{
  "model": "image captioner",
  "dataset": "rendered solids tumbling over patterned floors",
  "train_examples": 97500,
  "image_size": 64,
  "crop_scale_min": 1,
  "horizontal_flip": false,
  "color_jitter": 0.1,
  "tokenizer": "word",
  "vocab_size": 61,
  "encoder_arch": "vit",
  "encoder_norm": "layernorm",
  "encoder_norm_position": "pre",
  "encoder_activation": "swiglu",
  "encoder_mlp_ratio": 2.67,
  "encoder_head_dim": 32,
  "encoder_fused_qkv": true,
  "encoder_bias": "all",
  "encoder_qk_norm": false,
  "encoder_layer_scale_init": 0.1,
  "encoder_parallel_block": true,
  "encoder_inner_norm": false,
  "encoder_moe": "soft",
  "encoder_num_experts": 8,
  "encoder_moe_every": 2,
  "encoder_expert_mlp_ratio": 0.5,
  "encoder_slots_per_expert": 2,
  "encoder_shared_expert": false,
  "encoder_patch_size": [4, 4],
  "encoder_conv_stem": false,
  "encoder_layers": 12,
  "encoder_width": 128,
  "encoder_positions": "sincos",
  "encoder_register_tokens": 4,
  "fusion": "cross_attention",
  "label_smoothing": 0.05,
  "decoder_width": 384,
  "decoder_layers": 12,
  "decoder_norm": "layernorm",
  "decoder_norm_position": "pre",
  "decoder_activation": "star_relu",
  "decoder_mlp_ratio": 4,
  "decoder_head_dim": 32,
  "decoder_fused_qkv": false,
  "decoder_bias": "none",
  "decoder_qk_norm": true,
  "decoder_layer_scale_init": 1.0,
  "decoder_parallel_block": true,
  "decoder_inner_norm": false,
  "decoder_positions": "learned",
  "decoder_cross_attention_every": 1,
  "decoder_tie_embeddings": true,
  "residual_init": "zero_last",
  "optimizer": "muon",
  "muon_scale": "match_rms_adamw",
  "learning_rate": 0.0049,
  "momentum": 0.95,
  "nesterov": true,
  "orthogonalizer": "newton_schulz_5",
  "adamw_lr_other_params": 0.0019,
  "max_grad_norm": 1.0,
  "max_steps": 9100,
  "batch_size": 64,
  "epochs": 6.0,
  "lr_schedule": "cosine",
  "final_lr_fraction": 0,
  "warmup_steps": 270,
  "weight_decay": 0.05,
  "adamw_weight_decay_other_params": 0.01
}
Rows from block 3 of the text decoder, named by matrix and row number. Rows with one number belong to one attention dimension. Each number is 500 + 40 x the weight over its row's rms, rounded and kept within 0 to 999. All counts start at 0. Numbers have three digits each. After the name is the row's rms in percent of the matrix's.
# v: cross-attention value (decoder.blocks.3.cross_attn.v.weight, 384x128), inputs 0-127
# proj: cross-attention output (decoder.blocks.3.cross_attn.proj.weight, 384x384, transposed), outputs 0-95
v.262 138:504503459446531490505555507441499426489503453494451495493480427449511477490529525498474470457490458617461570485522529445492471572445467468495463474534502508469455532563453487476504488435496483499444544524512530478468513522469408484454485527608509399489536457488558494518489475538499497494480530425552462499448500468451446520484498539539527443432508568493516401467473557471519453529458
proj.262 115:478520480442515414431527489518520449537470520478510526505441467505542427453538494532487497462495429521463448470496513498486533525454498504516497462513429450469474532560564469490590488508520541578517530510564500432525461557424508485478507460500467480470516471527508556529556466474531405497
v.263 138:498525550567531452482471517496464517415482456539576471558476468469486503468536537469506490515509466453453539570496472533516502565492460521538507585450474527506470479519446460476517510506502538554589482438539466473471497511509446408541479445557492471553514530440536531519469538474461544465506549444395501470530502519526451542506517550537508448486431529464516392521569513523551556490464
proj.263 113:479537477418481472508488512540506445457517475433509501524449544532520546541455520496485532527417518496480511455602558524597479478418496488430482538463420453454540556562497489547497424496492531477528431431547480517503442487446511439539494422531535497469424437465565429531483547482463461541
v.264 129:461507537533527469485513441468523500521519463523433523537505544464550441496533519496488547504526494459524505541534530513485567553572424507490472477506526508529447542504558490513502497497413521451576446518505475491459475440482508441489480441543528467544499484402531489532464518494492551480545501532531494541506476464557526443592527645558483487461507444436480461485511500579485543513402
proj.264 110:416540439494526490527476557539552448462497498469523541471434494478481539486557453499508454473541495480449440466473519520530515437559457531490471514461481545489545476485506494578537476561422512486497510457519477533452444543438518493554529432504547582531493484532456496472498510537458574470
v.265 130:501442517458467530473505479479524468483557484473475526545488557551467488506515473502482488478485547527430460501484554570436498509514492522519550443471482471424500402486403511541451535455481451455498525521568533486509452520455435442435529458443444457503419517503471453398513435457484495511482497463507468420515593534538567468487542552502449498508538500487463454532507497458453528446508
proj.265 111:507540495510418455506537526519459546482482550475501489568542480439519494500505534558560487513507527437520557529519474526507561532532468457452450442530427476501542456532574479453477476501422488490500599531481478458524526536529521478506496518453541574571488556483433516477541483447491442481
v.266 107:565507450521443443502443470462534465549510451517477470481499527483502510531477514534478487453468378508492479506543447496544522496547437522456476492540575529458444552478479516547479566451487514519459493503504497468506513419458458533483517423532498442507504470503523512522508447557539549488518395483606466494491546490490487448479594582557470490494533434527457441460450453506554513478539
proj.266 105:494496406541539457519429507533575448521621466525488504469506497513520504523482477462419473544512522496440514489454490481501454480582528481586464541491454492554516490516486474515472504477488504484500494463495534424535446544493559508471491486547513533520503540508508536422495478509482434459
v.267 125:507506496518490481491472501551471509430456563485544550547437502517449541511440469478537423569471561442502498474502499563469468524515466554510532523419511523550484455498478519468529550504544455586510518441540487476579516557510420517557585471432452471547424524501479570454496491481502452458518503507464544523518532527460543534419495494489519546486495480560561438550481437440531527496496
proj.267 108:567501568442475482466528507480543493472522469492488560546526426469483525619453492433485504497532558445577516537540498526494489464546491465515482535486511483483574491481472495491434528469491488441511457437515459433529467494553464450541457496490521592449421484487559473544514549434426450497
v.268 140:481464475456514449528462501539459518532438503468511524533433492470499524545499472422502516530502548536512442420499511502490443550495483555473507535394461414500530518498523606473468421429462562495464510550511520480424486439485489472486555512537517517535532415525516580472504541476601491518517462516546470448506496490500450554486447516495473439525494512437526483421509468479464518567495
proj.268 116:530482511393448422421579517417425540539498501495498510438486474463561491532574510473511482473596472482527558501473470489432548464524497532519471444535510522447486507537476467506493503486445474543428582546420375518469581536518467516515494581466493538512570498519477485439496493488575511514
v.269 117:482471455494563462469458471597510582521502506509511542482486452488537492473478472401544458564520585552501531465498478536489515561523496523456434510498524559519535547482479572552472518506409491567550496458481469546535542547517471498556557539455487470554449450447486453489501498523484451487525556526456481540498534449525537565496495525473490566422527508486567459510464424523435527514464
proj.269 111:481450439414570506452504464418525427483446466482527488542530482508407448557488471483498456516442513528451478481573505506485561542538504481495507440462510504459515521404546504551551553510480487498536495479510478494543529459470526546568475495411456546413472528517538487499466471482549555516
v.270 111:529453550440523508450510486463450450450493494527436535454568495533424558536483529496481382513556509518468541510513475491499507503510508500530464566484507483406526487488474474465578527473534477577420523445517528521545536519526366504593498477492435396510515568505559477463503444543454523470520458461509463488510512520493513519440496481510507454502510538547452476502497483450546500480501
proj.270 101:486466541476409495530520505533533481468548537508509487533566482441494577421521490522493533547444525484519493493535541513436488495534516479507468518507552560464603555474543506519563452435484538566542537428567574350529482499508474448499434526543483512509478473556548466468495517527445443531
v.271 136:521547521463501459494516501491529560501442449471544480492477478450444534504452538479555576526507526456471513482503515551530457507421555528457527490482500410471482407430437452509499465441481554565508482525482534495472450506514434443496474518548515511487515494569413485495501481505515457478430471532524472486554581542479509519437435431443520584530428520513527456476587501447514495461498
proj.271 116:592510587465521491458519519451532571509479493472519551433502435473564504513534498518495502513587547446469534483509463513474545493464464533505431493539461454505499474551473506484448493470468439527513422609425587500503517453468515510506488495534504465523446480539514498532514549428516534583
v.272 140:472464516469558485504483484467431419507452485516444478433577530505507520487511539510447434477479521502465497572570538505417560518556428496516457486443460477562490514517597488530528476531468464482542477531500495501505444514481531491513569493507508534474513564454608495555459525529544526526534504500479541498495449532432421536500502543504505411513479449445442529457489514533560538539429
proj.272 126:434545537476502523449417532537517431497503457524490538462456495533519532484539517493500483466574538549568465508526527478487495492491529473472467467473564544419551485542503505546563523533559467474524550451495526544494578449581489475495448475532494508475590499504493478503472538554477414482
v.273 133:515509494437544493497581547474517494463556496491486553454438498499454501493484481446525529499512563514492506518549548451450465515402497497531440450540499480533486504450562463457513422490483499538557503536463517489480513481490492577383491498534538439503465475469440524516535599524539495460542533486562539580454428471453513492511499540485542534463493501492544431505508603540446447485452
proj.273 117:489491554485547490548501475482545534512465538455532567505489511458493558486533518525454425434540524454472402591501513505501443537525461536517508494478547467566473452462477437580574519482468528534477520456502407460528603526483464539560453497436556490473478416533396565483554545496456441478
v.274 120:524503510535457496524512532536496577449544427581482507531449464492466493532573557503497505548475509501415476448486547468506462417479526573593512526486548502472495434548525477462543469518545581488513466483532539491540481508471509462500505489499442524542472475468528525519521500436520428575541546563422503501526428448484500475503463432481536429598449509497505527563495477556496537475526
proj.274 112:514565503445452514568477487536505517486470525471501439448555540530446490540416555488523513503547441471564511392463462474468561488447487487492559474532530535511536515490570469509442410492501480475528563492501464544458391564514502448511514520501499524468508529554494458505492508466470526532
v.275 148:532572463494460484498497472517487478520460583550457464545492489521513460465558469507504534453461515521521404511455526490517482526447491452499526421521472518479481531474544628494472453484424557363483503537473499540490553527452472535393479468516475526473496447497530581477533534425490494488478516510533498506490527476566515474533506529492459424543522552458462504523517500577494457544467
proj.275 117:463509471501580469579551496476548516497494520429413531491526536482563466448491479428515460418524489488493533571375469531517538500470508538484525538484554508435507466514482512523485520581522533487539487518516452517529515487560486491481461577531526526546492420515473514511491548422587580447
v.276 115:576567457513497532461559499446497520517470524481505497528503589549447497524499478429579525485463513469455530489506525507524546445444451444506484462553548501493515439458560479554561532505533478552507571466466524523534447563501505576446549510489531456464481567539528585480479462538540463458503580438480573538490470501483467509535546496516511519457458427517533567532449447529471450505513
proj.276 111:456471566516530530584548561458543524489513477513527467492516477478487520534434477538444497486480549532556510537532478532519500453486496532401490489440592473539525455522435438514469572493555489465453458488515610520445506452495575495515517500586563461497533512533462495486499500453500383599
v.277 098:544556476503481487503507537478485444548530541611519461507591431518537486568550499494462444484458460559498418551460518471537460506468583483473513562578494538445550456469481562524499549482487525475455566516508539583458564548479401515470487494450493449456556507532541565514513523552472508517463544482528495507510521473548459505522543470526543471499470511524449485463500504554546551479479
proj.277 099:530430478471388515624539472501518459587535432487548477578486522580578489554493546459482500482427548513507560496517549538487508488511514490500494483576529501540490491497408483528548454442465476519548461519515503463466501491562461497485458545532457463499491448461489429517486503475590491499
v.278 118:470566511478529478496510631516471453468549500570515507526501457500494523494502538463477517535466574552561486492516569523506470558459448514485513439489499571541533455443485485529540543499458448472540525488503549510503554550515465534443468486511495503515505481430558462527467476501512467535477576491488526559443517484484440531491491495484578494536430482469559416570546595426574515471468
proj.278 108:525436529538440460531499539553610433490436435497520502478469558465572500475503504432526372485560479510540521511513517525468537525414480527510456482518516460503490522508512577520479472499511439520536475500497470568455477495476502441510480530471492520443476484422474518563569545474476482491
v.279 119:489522507482450527511505477475490430516416454473509481572554599519458540519481527586491513498472502514419519478527506493486533502518481523495527463431475454450403509551515462486557541465566463484531468550632525478564463503510518483530498493455567459524507559531521490523491415506480484504414484494556474522512494532418522492402494531456508488514473448469536512496459528457578470498487
proj.279 108:528596532502477547460501498534535499500463567521471543452480410505447537475506449492506500534550537509534482444495487502552553475465488477537484538512459567492511443524449466456436554447519532548477458531573577505582506445600550466495541564487437572481541499447516489562525624528459380496
v.280 122:510538559503485461521463462468525505601430571534497451510544498501503484552488414536548493457511477521464521522584516483551543471481452521444455436545475460474484587444545531523515444544505525489527520498567544500476438455474550526481490465516504479538474462532514552508432542464490486469427461507538530475506557556412470495516501519492433508460519420471492445424523454499469420488452
proj.280 112:494494549554497532542525558507482510566489467442491520466471451507438481533546495530471516493521524536434495472543536502553449569498506460478523554459515504477479441504439475507476521506558516564452478494511481475512498558466543519445512500504502497538483501463543487476510473459482468556
v.281 125:422525454488516446513583530507484454447459432500503610492569441427512435502454582520544520513508530496567451476481455510518499476537481463489544539543509464479544454531497468499524463470495398528583477471486511567475535494522435466492514530489467554452557459455449516489560546533509508454538462537489525492532600505466455466506501469448470430486470503543506573511476522487490519517531
proj.281 109:495500551479528472445549584503452547455525431524520465530514491527617442523571512454489474526515472468527525486480566497483510522487556539481527476536481522510500527509510578507482521499517481495517454496500581518450391549517477461546481436574507525500448515570433548510539519513480536448
v.282 112:529523404526523466474430545535485557510519441528536491474423510478499524441486556508459512508490504481566531442444402476551494505524551539492486616533533587529527506486500515515503585514508545485457464479414409522484502524479578501575512516510526544482547538546541489538515483546536544530522485506468466547454427430555472486442517446511506525468481520513510506483457484532564494536517
proj.282 105:540515489569550511437513421465595477467515453491602508467487495508500549521464512425435482515416477523482503561516491492471520509492521537514517473507427515537517575415461490536501552537506500414474495508448556543535466450531512489476503497501517501477546539463554465453444562527565535485
v.283 107:493459491569467524556489416430489488524440488420551522507490581490506495504441447490552466520537471474413595508587492538532554522513492465527512482403517432518468502509458553517472591447576479554460521506509503483482477502510552469535555494459476563427551505584509504505495535462559511460466474485502559506443475511501486497503529523561505538482532490512468492479432495444520547541516
proj.283 103:472569510502506529460501551452392486439569536470454471518467440459535514516456521556466514517572474515509521497475430485479535470549525465476457500477433529465469442518477500486434473439456487495481452495349515469476537439541455531506519487490530490515455520512506508535481448526483490559
v.284 109:507547543516530505561496550504492464439476478559554491540494479461490518470504475540447451569559522522563484500433389508423471429504531554485492578497471470495496522491523540452495524452526544523550534487472482456510512479486521459622471433479551538468572521614492523490486501577473488479474558486513446510424428455488491515428512467523484501538461540475499470482512556486519547517501
proj.284 106:512485553499511538488518485494519463450485555559602463572439521507531481550506526500541493524391425529488503512520434425442513514483463595506514516501523486415455603491406522412523491530501509484450424492494465456544453438513465509525487483506557501505510445498563514446526446496371512498
v.285 129:515473533499513495491466481534489481446529575513517494455393530520454502483499496436495393574521469454525564562508478482530566495524527544519507478433545534557445563459490519444461548562557485546495513453458461522508547514506452496561557460498411487512529500433537486480437480437528542476503484519418445540437517437460537492473534521510514537474501549509484441511482451434563525505510
proj.285 109:483489509489518453441475480503500515458462535404452475465488579454471516477480442495482465569493466462499492457453420549485482463597461526497510516473489504508483534443538499450500398536596482483499507414464509457537539431493414513502477478506491474480424476448568478477424532494424584526
v.286 141:519537481564482518466504494498498517539494539482499446516410485542601482454517405510499562489500455464568528526487491518540472538518525423476444466543539567542467539498562543538498525589472574471465510457374466450523478508469588540477433535540500549461487455543494536533498511535513506473502492489527541555457429466567468523512492541556532549467569482530501518485480514523484496537494
proj.286 109:470509483522561557521482510503494459470534538497472526510509486460496462445500501553512540400536497479470545479467501530537439482502529480503517471505566517575497533475496524481408490561508505497440492550450478458493416519490487448482503436492557525469490485521531520529470479512528505512
v.287 116:475547509489541487522475544505509474452430402537516543448522489494481530549478528522529410511527526495441538528506444569497500553543488531471510528483473419486518510482519524543544528519478427550580453509525588482508471477499478523524468503498502491499506433459474451474510489525511449445429475472495552484458487550532480491436557443423505454487515511501507457454529535364504582462416
proj.287 110:540506552495464499520501565514491512496489444445527490525492488517552479493462465527516472537489475499470465467485470553446550559461560588478488468480499414507480454478543515448536487440459522499574475512449504527498493469450553526460511510526511521459462545531449547516496511559397477490
v.288 109:484423492464527527515582503514502497505438499479421587479522552478506499454594490537494452496581480507489531511522507532494548407524516481471415515504464538435493494519520588532493458573467546477458477514487488464469503480485545525511458517510506510530580439499572441420504453490549494575447477478470509484469511520453541483581502509552499434555563507494462515493474516563443450491448
proj.288 103:506513524487493488460545503470532501535467495416450439489440428472541574467470455491477500486517440426500548517495486582527550528488430535518474540498393532469468536493515471562482467443496478510509510516531494500579482455478495482464502476557522467503471506490549518557467499488516524541
v.289 113:446524542497511568495546458470524476533578478487501484465475449467502522419546508523481503513568473519540567412519527501553493479478524460515488413434421511512461523552571530473515486508439528468480496526495556522449552482494536470485514535498497494469594452465558500575487483479495516550475482519519500497492521450602566483488502551545432496561564453411489520509464494572443478553532
proj.289 100:459557549460440521483456502492546526474501485445519539508531393481460505511495490493441479458554579471543451492519490479545461473519507517508547515432538472525493493525504435480454492486507503486574477475468542475478475430445496548475501483513482496456532522498466476512546625461368527461
v.290 090:462508490543569533555448501410556516491563513524482395578524577520490490555521533443453452429521499466525579539542496535480379519430498514457572507487484533531498508478543477511512499466488447435482456505510474489459509449533496525564506461500525536452481457540413527531485504469486424554512449487478495477492509526538519519462474503437534499519471497450520509584451495487445519445493
proj.290 099:519510537562523475556517514480498521512480509596484537443508492466366586517498513464538488514533549456521527546544480444426510524421495445508511504515552541551514422494456514525479477611491495584477573533571482478479491476544484442471562553537444520474449539509554447575533582442464473483
v.291 082:492446486481578424523499428528533532601505514468453480498511511503476422497494549495546577514467524475469459491502501439558528420432489581494469505497446567526496480531529450493480472456431459501508488532464521486478498498523487475516514533474481559469451486496442518447536508517514478434471530499488502531508530520527539491546439428466572415422398523531496456498482538489460540570419
proj.291 092:572494435551469527485539459448507465602486524439424478501470470466512431564552522567512561552536619553421519537556489460471571544455470479532549491593426484445490501505471490561619491439521434480505505531553455499529472442561511413437546574515484485503470506535534527469553473487563454422
v.292 089:484498501533500490491490485442545483486483554481502535574450497567482462506564463461454483533575508489514489549584548445458472557463455515486493524460461463509596508502545454380538436512528522525483502446429534531486474586520500493575458481458448499472428541564417483547475564490434482480530467481523536534453512486493517485521459479455500499486467502530530527561533481475440467476577
proj.292 092:551489537473444483470457425491475519510500484487510456486507499533472538531433544510497464470487463482450501494528507497470574520515477466529445513520464504512463457523503500523553548450551415518519560598453522510580535545510520541465446577498515490445494540518540534494470495479467500519
v.293 100:524471467483544538483497510490527548510527553492486525559585468514493512479526469503520507408466486542547504553486525483468523511527543425502574475469449582510501462501462644478482502499476482399531533521490490530459456416512567470464526526483562539478535408432550484495490485452536492563484461505461472474562467460513493423506570476520508523527488486468439542474517522590464501482491
proj.293 097:479480559466452458483471514611505511516481514481562484482512533504522546572484518577522481522500547468479532507481488500484538448454513463555484474490473569534614502493479512567498504490427537517558530516500542575450506453498468519531455453496527406470436584525516473534513437498410448522
v.294 110:468514527450531491570475566494522500540601454548467432543567506517461469442448509501502459500472479460536485479555458535550509502516504522509475445560517533472464597490494566521450501524459428499587482520580462521456471509514483556506503537499511522455501494508531510382516496466555527534537513460467517467521472474537457471469506556407533445552475463463431454526421497508459516480458
proj.294 100:564505411528519520480552518595524650484513501478479458483468492553498518502535441445536543481419576531474502515472418581475480520494440469571530440525455502509508501448513459545462492532456526495531455456478539393442491485474492495441519542501517491540528482509489492477464492505474563480
v.295 083:454447513497491482506560460472502489537449474492498525436440539526480467413569570505523452453501483515507464553557532443557463414419550492509536422451489456518583475558500451435469479476490490466456468523441496525440523512513533496534510541516423551491441497521518571548472480437487476575501450509548520518465554465531500482434450506471522472568489453476554510517524483539487548554500
proj.295 086:514555502422512567467491496482506450567488515441568456511502463479533486493498501520471513483479503535581512514567500496478606561506460550441496543476554535461454537444485572503514481543571480427481487483540477528523582507573452486506513512479396520510530587520506540514499499454493459531
v.296 109:514504505495501385461474549513506462443482554503514527495430521509490507520479429498507474505512580469463405528534543472456489505555450568466561487557503453472543496484476478529498496484513562533472513395501431520507521526524452547542437469455524503468429576542462518463465509436479484450462522476508491527520468532429496484541490493488507526407424471541542489520396451528546527462482
proj.296 102:482447435534503484470550438501526559480510500513449501558506553465499511532507487413567482488500393502524488460485495478474525507569520476535542541497430509482446558523514616513532542479525530493414492483478444505481468513501513491464502516457564546487485487497520467500546489548549545489
v.297 088:500493477529570517478509488388506506577483493532546445494529539560572463528510525467478558564581520481516528442552479500557513491502524553502414577437491503484459480509448494485542454523500548504533491511524528597476509493532500503540491464531507468525463507509537466504507544531534486510466518479537545482562531455497536503568502442489567507479432435466469407379473526460433523496529
proj.297 091:497566494481498497518513545511534508507542530473548532484538491507463579478515458569527491568493571504495511452556498572474465523517445552559472543476472477412490533470418498544567505430498484459526451531510534475470497507384489543513528554550587577463513544479512509468461523486516525420
v.298 101:513483463475508396491556438497477470476474466490502482528497552499479467418502547509564439482527506460485489523504490481499437446531503531515468509419525471503524509581502443476514508500578522504488495523555469590496547452549515507566460484539466538534392559575449497422475470458526481455514443492515548464485535565469546480461414512527508445487448473526549477496384491486498487525507
proj.298 099:555505512509549492500517490430474595518516513433497548528517482471462536524468425434437518489502515538564480581558490495436508584457476450425504511465510493448521474450471477534544531581521516497453536539529475512529548440516503552448475523487398522487483503514469499459487506461528478477
v.299 099:546519506484509488507488577573519475454540471503484552448525476465562512507458516488449493472460524552551452482504468421549491533466582416532488505535502536475483521430435545498465524472509562482471518467515528551420548439558447489526521531518450497486547539481518472449557554492542508568433486509460483485524480439511565491516546580520503515472557551528447517543451503539558431544422
proj.299 101:432521574541525524497548550542472479425532510454471526531473475422521467492527498512486463508442503461457470456491392469523486518533566459518473444459489462502496580433435464617537525471484547511561458444491505495472516497560480510531484477552489456590530446500522458491423538507483548519
v.300 094:498538488474468532514523446517533490493510494476607457519493468488580495458530380479526572522412496510476547341460527490498521522554423523541474500477514502480468448534552514478495460490542474525494583528511549490541519527493497526468505547458494502472518514548546476516452480518500487495446536496463499450502463527513583492517454532588459506526497525469512482412467569483473433531552
proj.300 095:552485503500481446496488503420486554404587551511507597508569464521517510474520462551515483568504534498529486455506558492539483433496492493479531439491553523537485458601565453455494477523495470487508527529506554523500453467466539581468459512451450450522516477453489492468462506524491388557
v.301 106:504548446484572470532476507551544540572536574474463410460528439503507526469512516504553420514500528555471464461545493431520525439535485553592499519504429448454519503548545506541481477431422528518556502522475514483497521522461525423439522547441504495448543424517472493470559493503593506495463554447508517489516516517560528475573499571517491468472486556464477477514514473535528496524465
proj.301 107:531538439477525546534550490445554527426519505462481452508477419475474490494493449500547494475543552547475492465514527443466466455483544468537498467454517495477461495459476489468467492420551502482512470496529479525472477564504480549440471558519535423552432474458548515450573446496436493526
v.302 088:498578545530469442484528485568477436461481413473518568499470503471503526499422506540467495486420460520474469475445460476497465505431477495522510495437564522497474513500470426525529521511555520538465530490493469552531509412489488512579538526453485508567466586568457498435538464497519483449499488512481544504474466527447528542463455449544487472550519523587570473507439565445467472516437
proj.302 087:493483498539543561574509484507507567496489555480482532521479508485565437495523478563463468511513498475565431540541496488510484514584529555443483485532489560420526464474527472472498513506549473550502483446519444422541550516598443558522553414481473501528556484434502484446490470503583549493
v.303 088:368559537514461435534521436456509493483491587495507536509520465476515520494416463560504566552458517492489485456479512462522495559490467569538541444507504488525481492500468502446542478500540508449502552500457508495477508524564520490495557559469500439518499537558428570595513437501541576532481476514511528511516491557451527566483470535513489431495482420547464523526580476491441482531515
proj.303 094:486554541473498565459484454508489505538518488416512499523585513499463484519496407467535437530557442510479475410568450477514472513493508464435465577430524549567471529497463527470545512551504410442488503547564487562452561508504436534498536480541480489495582473517467503476511509522526564459
v.304 087:504504412455502595533462471508473446601537503458451446452485483527550511473564491475514577485533480509465608483468475549476451389454569437542446532447417499531520512564536498498545526495469484501467491530488540474476534507487514463512499534571523453507540437503475437569498445526510500521429485477484499489535466524594490491539486530521537501458525525444490494469513545506547499488514
proj.304 087:458452586523534523500547529498519538515526523476485544462479426507497514485494393513496589565555481459565460594534497435497491503537499560541557504492553483468479440542517492486472436444506497474471531572498551498506472477451511533482596526526503446511543487358481494484488568450482475535
v.305 078:536557478517563489499508498437479458473480450539513506550506479485444488509527559497515400409465433507427561566503494517555474464463567481474523507409392472572512532523507472460508506499514458416493459539536461483503492497467523543458546576462484532488522425500507498542444488417495448480512499512507468473543492480532459564463490526491488570489553545461531531554536462498548551455516
proj.305 083:413574552479555475494491566482457511502475483549572543532536563527456473502449527484469482459523597427535511498455506522503457519464555558475479518463507491475548452483494448428434477532543520608518471526492488500498507540512472373431515502507493584481492528486505455496466477470508520485
v.306 107:488533517521523516483538556545549512481497479500596562551441513500514446512485454445475498476470465508539512439565526466558478573428461466527494577464486509495520361452538461467510476498507507548423529473449472504514527453502452465560493521461471485436423533498453469503542559506531469585493503461489497503520466502472553470582454483502505556525491568510554570537493534542441475506485
proj.306 098:471495536476500512544459496499447440555578555510494492504472462404498495506531521589542490432493517484494483453465519553492513487475434475575518462505476448475469503526500502578495518486519479462542499472463493521499428457561513533536455567520558526534458475468512447502477482522486513533
v.307 090:517427419544530529502506563442519481509486516452452494468446578583526527510483463504464583450464542477523520473513406534458529560501527449495536496522440528484484497458446568544496497468557518463453516532492513503425508506515575463478465421472563541509529445449542417497456551524550463553427500516460498492458482514480530447532511475470500532551527527546450494460482431531541500493551
proj.307 096:463493546553495511511543491477497530487501447523557525448458494527549494456491480543516485581490494401480577560489535522500506454527493496498500467475438527565482525505530537518607475556463460536491507418554507525478519431518503430503461461536499452452442496463511558545508504500522479540
v.308 104:551518474444594475531506512556556526560477464494477555507533515529461415498508496471494524419399442462509523461452542572533508471538504457443526517455538514497540467452474484454496456442563523435543495475532458519469469451505507465558526531540511517489438419579543457457453492433530436544469545488506516516522420576439506479521471488500519538484449475478510527469488464510536549460502
proj.308 103:493498502462508494563500571502555518500461446525538491498589420576512539468539484463533520514480548436533502489439533454482504515508496462484509557513556573501436484491550545562546427537530572495501459523496528516423530451542500508497437465522513492475493508515510549483460448479519553542
v.309 097:545522549480426551492518473531557528487520513474531553521470466495538505478572465508458474508537445552564474512451538489484516507545521436523612461513549491510526479460569510495457480497508479516484500453502520482491499541473466479466509478550462519453572524445545558565498467450412490599527518506541478533468491438491501475405479487472423581571554501498465602521547486517475469551515
proj.309 099:482488483471412514441472520492503440506476457563538509411527506480542519541471551477481430482480469513536526490410546412512506520475511467477486483515560489553550573505577522542478530543488488490517531507470568551544451495511514532514485527444515517504527483535503506614447528527401507588
v.310 078:500566470495522551460445523537521485578504547456482489481541454527526482518571502481518479452501487541538499491526474494443459457543529486558513584456503427538590493493521453463529485485464502508547510487497519460451412541427563442437493562441472476439486463514481504570472513511546529549545506394531498467521447497518511458516480518491510583522491552461530583491608495501513540463511
proj.310 084:468488505438555540467533469537437486504522522476596473428513536505456549494427475523519458394568476536576446475478540533514526509478572554500483526459547477479537401520517508440426474482520472468513519554520539540467426568424523579506488490523541432534535535460470470491468515495457495559
v.311 091:463509537436495530548543442507479518560452513519459527579518457418443504485508483519542479511488430483435573581403548534523530469577458538468459503554462492476471473498518522529491480543478473468565493533490473421582454581487505508446549579538494471512534428493514464549481451525455555471503553507538494519528515526491490503536495515564484486477539470446466495484596531458495467495546
proj.311 090:518497504447493444446468549504518462547536430561460485498527495559489499518575482466511509496486435493438525492497519528528503483477421491478443585518461499565481541492531465447462463456510556473518533591523507496497498541485477463580476508482445578503461518510519619527536485556541540491
v.312 100:434501582519470524462492484482460501361476523503546553471508480433483572525505442516536402491544535505481459611536543434458441516438517517533516481534454493481485439491527548468494516509530549472410520495435441463552532459543538518523495499473506486503495560506496556524517534445520484500507462519488462519516486518445462497539536482527540510503522445508608539572479527546520501477455
proj.312 101:498458557521538499490453470537520457503524517475452524558474509429487439459500495481484529522523500574475524511510462564449543496550499504475574526483498519514539452497443575449465484472509512520410511493502460536502536492515494528509445494438479524579475534534488515520589466487515439423
v.313 099:435488538473550529471488525509513514533489566546434461491576498454470472489563436500507521470495500496532481538531476547481496493574505605436426480550579524466483542469479513497448469482483535468576489485551425466439418506500563546491441525405534533440521501503551461496444507491523481513565496443499479488490444533428525472534475524475483530519451454449537525467454461505472550498429
proj.313 101:535517468462490470526545482541454457510489455480452468464554526557442545502437482470501450465528468531507485554498509564496465512467550491486519512493457517547516436515546547461469438550548568508513435546516545472418419461402528446456483429529491474537451521539478530568481528503500533482
v.314 110:546521490500486489495501490529438508479476495556459476457524450477491575503480483527509474414457473530460511597401484517497474503428505476469532497523503533533452507506483514567513569479539516510474498500524439524555501456560493488508587512512569479530631499409519441555558428496503454436475453574500500496551529513529441503505543484559480541510583507485512462485479516485539441511435
proj.314 102:476480489478535511554478563562516558466465461521434511518620503482571479515493435509510477547446500494443508569528503501487449444519530471485524527502514510545501573471515480456501462522530564495488508512462459504469505505489515470536499389431498499491453478475568536570474527465528458485
v.315 112:546503487515505531520533497425479491419457490545578519522484476546493490530553465494468454505495449501488525591567520558563509565403533452461465492475511494523501456550521476463504479510500474516438483465501466487600519488559440525522585489548489451504572503428473533563569484481511446508506414547471511514549510496505385541468538463430530505496516498502495517551570525546490485501475
proj.315 107:485547504493547499592456547505482498521513498540510480541484481505539467502504527477455476451510511494464600520456487491517480501467487520557496493536524484471522519481488492489501482519523488551474484555437529499505552492453463472453572579503522516522466432537505488532401445494510559488
v.316 083:520507510527482570491485523468528526484519515483417503464489475548547542460536485512459451487588499520580471545466500477480499497480581475543546512560434519480453483458504565529472513483449532443476512469477501561507534516511491460494511470527563506539611436431569472524566519495496486484505493513494510564465553473504507468494591437519526528580611529409518481476504510580484471471446
proj.316 084:482471511570439539502502535453498459443425441492447444460506481449557467547522533572543527494467497542470527528532524536499585428506563510471439498507523475523553550498506513523509487440460513535492554493428539460465448550536520522545507445493565481505459584481562560557608527475457437460
v.317 097:503540570543456480510471521496503530497515431452457534550487526498466493585461542502483499532551455487500510464478515491440423491507498460542469573473549514546478516472562443468585529539540480539457458523487521473508478477453510437541527453532430452537463567584481515507518532558434494559570473516573501508468525553431497530486465439509534517498500521560528523523540481369470518451512
proj.317 098:474498454517558479471471461539487484575448528435510538472481498499449516447479478407484456466488533574523448461446498525473504571491495522427490539563509426486503446448503476514477480431522441472515517538510465513568517495456555563513483499459508569421526457505509544460498526462488546493